config = dict(
    arch='tc_resnet',
    model='sound classifier',
    dataset='single English command words and digits, spoken by a formant synthesiser in many voices',
    train_examples=78125,
    gain_aug_db=6,
    n_mels=64,
    hop_length=160,
    input='log_mel',
    spec_augment=False,
    win_length=400,
    targets=['intonation'],
    num_classes=4,
    norm='batchnorm',
    hidden_act='silu',
    channel_attention='eca',
    drop_path=0.05,
    depths=[3, 6, 6],
    kernel_size=5,
    stem='single',
    widths=[128, 160, 192],
    mixing='cutmix',
    label_smoothing=0.2,
    loss='cross_entropy',
    init='torch_default',
    residual_init='scaled_by_depth',
    optimizer='muon',
    muon_scale='match_rms_adamw',
    learning_rate=0.0019,
    momentum=0.98,
    nesterov=True,
    orthogonalizer='newton_schulz_5',
    adamw_lr_other_params=0.00076,
    gradient_centralization=True,
    max_steps=15600,
    batch_size=256,
    epochs=51.1,
    lr_schedule='cosine',
    final_lr_fraction=0,
    warmup_steps=460,
    weight_decay=0.04,
    adamw_weight_decay_other_params=0.01,
)
Rows from block 12 of a small sound classifier, named by matrix and row number. Rows with one number belong to one channel. Each number is 128 + 24 x the weight over its row's rms, rounded and kept within 0 to 255. All counts start at 0. Numbers have three digits each.
After each channel's rows are labels from the 100 clips, of 14848, where the channel reaches its highest value: "strongest on" is what is common among them. Only what is clearly more common there than usual is listed. The data: single English command words and digits, spoken by a formant synthesiser in many voices.
# convs0: first width-5 conv (model.blocks.12.convs.0.weight, 192x192x5, each kernel summed), inputs 96-191
# convs1: second width-5 conv (model.blocks.12.convs.1.weight, 192x192x5, transposed, each kernel summed), outputs 96-191

convs0.137:135071143140150121144133150092145119121137064084133106139136143109152129111123134084109124170102154161120153093154131102142120140137139107114138161146095127169126141081138100111153093104102134118136136079102119137131149153142114131109160137116120136109141107128095109150171132185051127115
convs1.137:080108133135090127167122132129119167119119105139113132126116136119124115132129116129107109093148130145190147132122111137123065176176093145114079126169113134118116084133163161085122145145111168092101097090109100142101176124105149130159141149135110166158132144143177145110119097129102135144
strongest on: intonation: rise then fall

convs0.126:064114134127133149122133148134139154154117177095142144177127179120157125131145096087140099104143133117170133134154106135145123086134124117155139115124129142110165176129157141115104118129136112096107123126100130141100132086144102127109098128155137118103163137123122143115141110146133080094
convs1.126:107120132121144044154129169111132097109106115134174140121069138149155109156123144084149165131146134122098136131106116135155135154141169160152129133150089122125156125116143118149109169149121117159084128150097158132130172110119157149112131133081091115163109093120139126111099095133119178146
strongest on: intonation: falling; /t/

convs0.146:138158142136101104154123128120092160131145095130184107139153114117127093140114179125103107130134114150182092162111124145129146174135070187083129159130140121114133116159138140102116124127117107191135124126126143131151132115099125142102131101155122119178136140099138108099129112129082157140
convs1.146:112148130158148121153131115082114133134100120159159130083153073135141121109129151107105133196167131113133079086077143156140139095082140153114082120102126121152141137130140141135108090145121087148145094127136131136126138134101109132130111100121118118129127089094139064147122152103160135162
strongest on: intonation: falling; reverberation; voice: deep voice

convs0.59:126118148100113133108103200129147147146116127162121098083130148114142115114152114120140141120138137151123160145164120111104172162143102088142135120132058107140082130161137114154100146114115144103113099135131131143131094142091103145180154128109151129101148122115079129117138141114124114148
convs1.59:098167125115135109131120133100150147101158139124149158125131120120178125135111145149143111174132164146114109101108114157146110102069117175121138145115151115140111138109117153154165130125143136157146117117138146189115136121148138105102105138145127100119102128142163142125106117141136164127
strongest on: intonation: rise then fall

convs0.40:111065144130149169128082131114120111136147144112114144139148114105120164139165115170161132093150145148119107145113142140146159156133138116155105122129114103099066123103134128132113163157135145149136142088143133143155082153131114129118143128073126127107106133109115124145115149174060087121
convs1.40:118138105101155086106097126109129102130075125114089160100114130104145117114154096098098159160102115134102120093151137125135166118118126091090120099154107107118138125130123144102109122076121122082144143142092144115129094168145144090124100122125108131124116120115109132129154136084142160133
strongest on: intonation: rise then fall

convs0.188:115117155097130116077158107112168124134141106083149099120143150092121121171123161103124125136122141156112113133114185132113153107140122160149144162079122135126103155133121144118140121142144135098112106117114141141155084129114105132165106124163146113162128118097099146091102170135194131145
convs1.188:130147127144111123128120118121114137142158099145120173120109120142130095110145146112128140120100138139150173102084105127114098124115129076109096067200094132133134103142150109107080130139099154143086162125106111146107131139146157140138091121107137132128111153154097117170169116121058069099
strongest on: intonation: falling

convs0.55:150141137107096075164132161125137123152150143115183143124124102112150125139148159074120089131141159127145115127095133119153114132128082149116147130129125104160145141124156134098154098146094136145115153123099149132135176099109106160120150121157123113148157132128185124109150120116128130097
convs1.55:131132122109095108142111116092127164102120081125141098119139133123142077111138097146127113162130075100160145112126090170098105094121136089103147121142134083133128097084107124134123125110131080182110143089137112101113104172111129100137109078130117135145103104142121123095122169127140099108
strongest on: intonation: falling; voice: deep voice; whispered

convs0.77:120062115175124142127054146137120158140139119138112105089145151106142141138173172164119158121163161130181161144123125149134092084150132114099126097102079167114136137113138152107100162109075101166123157119143158151119147149104156118114108125154091137145149139151153107121137110106123145115
convs1.77:150146165140130119139119128164110136120144123143132158131150130147121125107182146152113117136163150110121121150130155106135143137120140145142140161143117106127122120120074127179172097130127073143128124152139160129125126120096143153149145126107145136108125123143162144170164150158122156154
strongest on: intonation: falling

convs0.145:071089121110143136103101159128133096122109141123129162113145142140127121209158122137112114123145144133114137129137144126091166090140153141107127135141087090143133182153133134134125120120132142130124133142111138158118118165111082190154135137102143100161158175121089114112133108106134134164
convs1.145:123081135167151149182156088140131156149149112121110108154114129117139093117140106134158134086138142162157095145114142138130098183160142163170145171128151152127100161107127117123107129155123155092150132115109147215157142134180146118122147173129135145116173151142131114133150093136108129100
strongest on: intonation: rise then fall

convs0.83:124143177094106088152126147142163126141138125072127108088116124118178095157160138166117089141125126139092112104121107129135158111121143122136138147124112102142135156160147157097119135150142122118129092112115130137119135155164172162143126147162161161124139165164130116116130172128096119133
convs1.83:126094061123140145117152110139136072126130072141121149109077121130089131115117094147090143104109132124111095085137107125100120115124149138133190169106097133124089096164088091129150111126101138088139138117135172121122131075126085148111116123119121088112107146167099172154119089156085096114
strongest on: intonation: rise then fall